Rows from block 5 of a small class-conditioned spectrogram diffusion model, named by matrix and row number. Rows with one number belong to one channel. Each number is 128 + 32 x the weight over its row's rms, rounded and kept within 0 to 255. All counts start at 0. Numbers have three digits each. After the name is the row's rms in percent of the matrix's.
After each channel's rows are labels from the 100 clips, of 14976 (inputs lightly noised), where the channel reaches its highest value: "responds to" is what is common among them. Only what is clearly more common there than usual is listed. The data: struck, bounced, scraped and rolled objects made by modal synthesis. In brackets: how many of the 100.
# convs0: first 3x3 conv (model.mid.1.convs.0.weight, 128x128x3x3, standardized in use, each kernel summed), inputs 0-63
# convs1: second 3x3 conv (model.mid.1.convs.1.weight, 128x128x3x3, standardized in use, transposed, each kernel summed), outputs 0-63

convs0.12 098:092162081090118120133090156161126089060078119100123099144138138098101194123116141113138088122139114100155130113117100110165129162166153123151058088184195088164123070148150115111138143079115183
convs1.12 074:114137082100144160156143136165129098092117154110104182140076120108112177094120115110145128084124105111193127156099114109153187188155169122114179122119107139153056149173080140140091132090171106
responds to: quiet level (61); medium (60); repeated hits (41)

convs0.26 081:083077140150146062179106131091193147129147127142107124165089136125077106127147174138084140163079183169151094146170090173098107067198134064108132172166150122102139105087127123137143194102178166
convs1.26 075:112085142095132107128122146107085088148104164140164125167099121123125169092138115128160129093123081108114121175053093160168087123135200156132190149137117156129065082180136140165168136103101160
responds to: thin (high-pass) (52); rubber-like damping (52)

convs0.79 100:174124141129137127121146141118149150166182102184167141130133091098108152101100181104138163064141099149121127142166115130172097077179085173155176131205122093119158182112112150081190145103135111
convs1.79 096:095142126057127064074150051115148117171150139185105153150125155072111112141147177161128134129112120167095104106090128112058131123131202141128143133144103103079128156157133112127188145130105093
responds to: one hit (78); rubber-like damping (44)

convs0.100 077:159173054197135110176089144167084111146170101125061136199145115138101087153072119171087153126143110139145116163175094126098125135141183067137127106169115176199179103130118107132147104156126109
convs1.100 072:133116116161091109137139129161179158120139090108078123137164179134154104174150143078123085165167144104111192124120139114117158117175078068131105158116093074120212061104094124090194184130154099
responds to: bouncing (94)

convs0.81 107:183138161173105126086105130125150108151116111142133086108128127137136112151128135176159105133104183094131168086196106167165064134184203118102130150081143036063114097151111155151140077119067128
convs1.81 126:149135152139163082133165110199149175059108129097147085139164125160104104091134135114057111132132104133124140148177137109152048187112161129138154158194129139108101100116116099140070103116093121
responds to: steel-like damping (54); scraping (43)

convs0.109 117:097166125165142137092141185136148189118180095120146108150072118157127169134129117094148156118135102150207157202161107082114161090164132094139163140156078082071130137107084121150135142129170133
convs1.109 105:158151120084136112186118114136168132103101094145119102081152159116182161147131137056157134085165107111118128166085129145176149125116123097137155138128116161161136092105137080135164135180182123
responds to: quiet level (67); size: medium (67); reverberation (62); text has "room" (62)

convs0.33 151:128114138103144125130154124145134123169131109145100079128140165083151132145144142169081105134113143091153166102050149135206113115088205144158120057110152129095128141151137168110147072140138123
convs1.33 137:139161143019134149121101060133124148091129126123160139136122166096034114196097141125069082138129121157134095134087149127127098147127146112090160151100046081063148141143133150100143127143041079
responds to: one hit (72); reverberation (72); text has "reverberant" (72)

convs0.86 108:147139120148139116136112115152148158063134107134105122155072164116115083167123138169077131161114171090144193092211123089228154127120112101129106183138086029119103081172094157106116106099157104
convs1.86 113:115151144065138086102135131121124095149135082125129149129096121143154068116137139158158176131174143073111171115150170199115148158137061082124151146070068091157123090148121121085133095170197118
responds to: bouncing (84)

convs0.84 095:181133127112097170099181087143097153159208123115170156101122109113155113132115071096139113052114154107154193163140139066155096155073161073129080121174102099135157120174134166144165150118140191
convs1.84 098:103137113121126163082179087171161099166164189140138167131131095082127096055113129127167140119149153121093136179137131097139141160075159189123082113058107139177108112064091067092107169156153176
responds to: steel-like damping (45); mains hum (41)

convs0.99 088:154136157113167140085123133217109122119141135167095136164129125107096117175128120123136119126089095141074098136112139172119085098107105164094096155174093130138109120047096125098130088154090138
convs1.99 093:123070163129176137130117135153166127151156131158150117153118110109165155085169143080083119097152114119076059054110152123115181118140186056103166140149150109186111089124198140154119175084177147
responds to: bouncing (94); striker: soft (85)

convs0.36 092:085129133109181131178091146094103152137200130112122175092109110110137093125129210094137092138137143108120151123135028188161109099130130125125072170174115149114159083093151153106158180158140094
convs1.36 099:155148160118091109180128112109145110118136158031200152074097105146111107138144060155169107101166111066124153108126164113137114142129096170139076099123137141115201114163150166110116137150123180
responds to: small (62); one hit (44); membrane (37)

convs0.34 076:126137157179162181155141126105121131127142134138139198082113114120126122129113143081099170142116092120111148143119033087150095180126191121141145127158093135159138133131129111204113133137118143
convs1.34 062:180204121141077171169126116122134136116154102085099080100166188166170118185094080130098123108157127101149164140150123151129112144128092047111085101150096120107192113109108111125131065139109096
responds to: one hit (71)

convs0.42 124:184120128125155149110144081152103144167116131137145124201141087094156086081119082150082084094165122167131126153101150140136099170157094182130121203105158154106167141080085154120158133084122170
convs1.42 130:152121111203127129153169140126122151157104121104137172140163040178159107154111156157118111116119136120130191152106122152113122147171110122192153061140084139163144104130143164141160135116157122
responds to: large (61); one hit (53)

convs0.3 100:120104037113189138179143139122080118115158110090087108184135100165147111126137128139057084157147163188168126086112108129119185157151160083101094099136154095130141089079143168134091109130106102
convs1.3 071:167172136094073224079130139105114160112114122118142146091162106127093125156137115159177120096069210073135118142129109157122152149113094143104127128151171110140113151130066141123137147173109139
responds to: large (70); material: steel (40); white noise (32)

convs0.64 121:124164096079126129052161160182139141111168109162098127074149088117095160122118144086132099143083214116181211104146091112179135130133177108130108109143116088130141151179145158117186118112163155
convs1.64 139:149141113153151197110172105148140068162136152128124163152130154105092084151119136178094085150088140098096105119141084066067147128140180111125158075137062093084110168159146145152139104097137087
responds to: quiet level (59); clamped rod (36)

convs0.30 106:145098196143129125156106154130124142143080168233091104102144074134115118135205126090147181158129119126048145129143135109096098133119115158120171165154117149123173135029137150147125120124126136
convs1.30 080:095103152149139123105100102094107108158071178142105144197147181130132136123176162112109135148103129142117126159045171148090134088124166100134149137177184168160070128180122144130136113136178133
responds to: small (76); one hit (46); clipping (41); text has "clipped" (41)

convs0.15 078:072055079168133117207173141112113170122154127124078101115140124093064085087154130120118064151127136107161141104112144159152158147141155150123073128124192000178105101103169127094110139146127100
convs1.15 070:065152157108100112088159142105106147150173110143158196141135106095073136144150113153139162103121197078130085108155150104065161119095143151121143162117177053125079175116097156116108120099106175
responds to: large (86); one hit (68)

convs0.7 123:094092165118146134069113108097130126129135175093131124130097129135098128094179081143081121162091129145190124160147175147101165191136140159218116160112159135153152121118150129167167116111173133
convs1.7 087:095144078123135132157119118097095127113136127096122136119152117116089205173159150112155160169102148079123079105130153118115161179172141094143176085126087135113136123154156144141074104112100140
responds to: one hit (91); membrane (33)

convs0.46 078:170085123077130141146118100134154077145196124180140078108102132151126133130187096058125084065069151144131138145076150164194117117100171087183134103163140086111110098114160186116173142084141152
convs1.46 089:105034106115113152136101194127156128055168107087175066126117114154162113128183129098136166108147128176084119083100136130143143173214123088144161079125139087084119192102137133138088117139162145
responds to: one hit (76); rubber-like damping (38)

convs0.1 094:091133105193128101132111223146152145101042167093131156083103159142107100187137088121138140159151107131083032103068127105083124115119110097099105142141165110171122093125138046177091059146145130
convs1.1 083:148177139074061095121168112156130123088102114118129095098131129053131169141142092123050117117107130140102097138157155154106162094125154145057112137101145140120165131108190122160118143117099109
responds to: mains hum (57); rubber-like damping (39)

convs0.70 102:145095154134093183149162134137170148166157103127129087103155136115144115169177129096139098151122152119178182137146177135179164137126155135184169155132096142097145190108107130081118117063155076
convs1.70 076:116151118088070084142142112077084139192117100134123127155157108146091069070089153145139130118111161160112124061144105144132121144082163146207151129105149170083122072114123114130121141134094145
responds to: one hit (88)

convs0.37 086:147181193128211145154143088101129133130171205150092124095072133141159168122128111056111126104122136142118129133139170116132111156045142198141130077099148114093128111132120056166118129164110149
convs1.37 071:176105149134109173171130132118184139156118084218128087169145167134163120119138129114111149168167118115116161136105143116147173064089099110122158061169120159096123129118169139142105089184159143
responds to: large (83); membrane (54); mains hum (32)

convs0.90 080:167124132145143144138139136131112188129184090119122096100107134101090164086085142127058107144102161148210197116140112125172138143113147032138153157154126131167100115117089113200140103167124114
convs1.90 072:118133154151156097119125101117149090099114147154097131109139168098114096088093114147216117126148185166073165159164119124163112169111135119120122097138130198166089168167109145125180092122131125
responds to: bouncing (58)

convs0.62 112:180110102136161136097103131091081151182120154100190143168175140167173108142093141173113129141217055161114139118118033118087124106167080069096124119116132111108124136125076109120124111085112147
convs1.62 086:130155120085136118122120125109134133142174109113124081119124114123164184118124195150128148155136093090118142116120148107180120111168081105090111084103156144119153131109120161082176152123181130
responds to: clipping (80); text has "clipped" (80); scraping (41); text has "noise" (38)

convs0.53 094:153114131170124077174136088089076092174093149092106097204082127145092127062107100102109121139100155160166135197206160197164157118162142131128168136086154155090127091143148103180130115131152158
convs1.53 057:189098124136171116153138168151117063131133116204130069155119143138140112205181165115142103129083127138116164164064175109168101141137095102108111198140091168132126104153143098088143129100153133
responds to: clipping (30); text has "clipped" (30)

convs0.40 082:113109169157157211074105124106109136091133110117114135097098080090096145116112140030095119126150119092133131107130145212172120116113130156151133149138153124189141145115128140190190120122132126
convs1.40 075:133138083140103089163100141128194107107206106110157130081146139172157133161151103112082142092171114108121145108136157087162143136146080177125130102122110109114178140136133108118078119094116123
responds to: small (64); one hit (47)

convs0.124 080:122150142169093079094106166126157126152132096149127116135122164147123108140135136134125147086108167084117124087179144118160151102164127076090125158122085000122118093152113095121115043129136134
convs1.124 089:131160135139123087089159127190139195089130125092087142146173121170092084109139110106087128193164106075083123128169168084131133075135068095143163177110104118150103098170110096134107155113166163
responds to: bouncing (58)

convs0.95 099:155144126139150165061141169108127129141182158137107149131124172125151115151140117151101098147161115130103150045159083075099150102100179136098147114141144071076151113111131167148121206121086107
convs1.95 085:149124170158075151108131140095109188161126075141124133136150100080110088102062163119216055098166159107184144124127148151168115106146161134119166083144177134138122105092168092127129168184073104
responds to: thin (high-pass) (87); white noise (47); pink noise (35)

convs0.43 088:106100105048139163138126145136110088064168103168136132110145124138175095143130191179182103083139202139171208186100110169183116146144147146125106103130136142176129117110094139121096109137124162
convs1.43 117:151159123090118147168107107111142139066124113107154140121071208181150162139182081128091122059129075097178174131141102100170139159138063130139124153187134143153114149158131106100148121108188125
responds to: white noise (89)

convs0.117 085:027095137063099075138098136100148111140130055156111104161132114113149089147122165137154158172148171150118136103089123122097116083131079113169146051124116161094097150150127165133148073069104153
convs1.117 074:139158162096102145105115140097234176079121124126192103084161137178200133133126123153101166152132108215110148134142119099122078109113061106142111139125113115114157110095137106115144163162102089
responds to: striker: soft (85); small (66); clamped rod (35)

convs0.82 077:152101126126141145088142134150125137140143097068125143120152101104120110122161113155094103116078181129106193168100122152165100097120224138174123136150092152166139165147192161135158130113154104
convs1.82 093:139185090126158093131120185161118136139098096153111095108138122165158134161136146176112141162119161138162156065159094145128128167131081159118084138137087126089109152100136153165115062165164065
responds to: one hit (64); thin (high-pass) (46)

convs0.85 101:148124109123096129108087092145146156111134081104155149144051148138171149126204120200151116125141117126210142080142119085224128118191133057129107145087107047139104061137094115148171164133151133
convs1.85 093:137037149163108129148133105159142122102205117170148144124157128175210110119167141115138117128136092083118112193096111126123068087114161061162159115125127119150138107142096101141072121070169099
responds to: bouncing (94)

convs0.103 164:106177159102112125149098108077157116163106120159179118088133118099102182098131165059146150104133095184161106157125196062073104093138111139146157107204088120080152181146125141154152118122165210
convs1.103 153:164097104057144062136126196118149126111097120100098135106120134121159174090105162076151153131144127108169138124132110133110118076091041167106100123168131122089103131053151103097119097126134133
responds to: white noise (39); pink noise (37); material: steel (37)

convs0.80 091:117109100160101151114173101152118134137172081136195062105139187101142170099140135129149138153134128098125073060110050104127096110162105162105103079081171120121115082094161173127082161056140118
convs1.80 083:097156192193161198081115148117098173061103162120069023113134155091122076102112138182156103161118131107103111094147112124099117187153135111079147141168148165136130116122118101136122156066121117
responds to: striker: soft (83); one hit (57)

convs0.24 104:123152091076118056117171166124105134145147063127133085129156111168126086086133084176191116086124190149162167145104117173173144095146138093115072142073093057135151116172175100086121154145085088
convs1.24 128:138089123154105120173115174136141082078093176109166072107098119126165153093177144145161137121196176149146132148203091117100154061108117153101074126076132157115135104108137094153143127045073090
responds to: thin (high-pass) (40)

convs0.47 098:149129158096107100120085059106074089097140091170110121143125169108105139115146141076123077120109145096128107158126155106179073116123131131152100125134156105093132162137161179160139233154123142
convs1.47 098:064157139110148171138135160104143161102145148089112099200092130081173176136126147111177142137197143136109117111140123081156078094154171131122178061116173139136140072116123131087081147118164193
responds to: mains hum (78); one hit (47)

convs0.87 088:182145116098096145092125131127114114146168108102133175140132152099130138099084098122076142124139175153170207159100153117162158141109171122125150128170083078181120089154092099130122109080134098
convs1.87 082:072113077146130240069133123132113158182135114197133122160088127081167092079041134162160171146134131151091121110117162187197135163123100137189133106083204148147150162074157115118150111133126111
responds to: bouncing (40); clipping (32); text has "clipped" (32)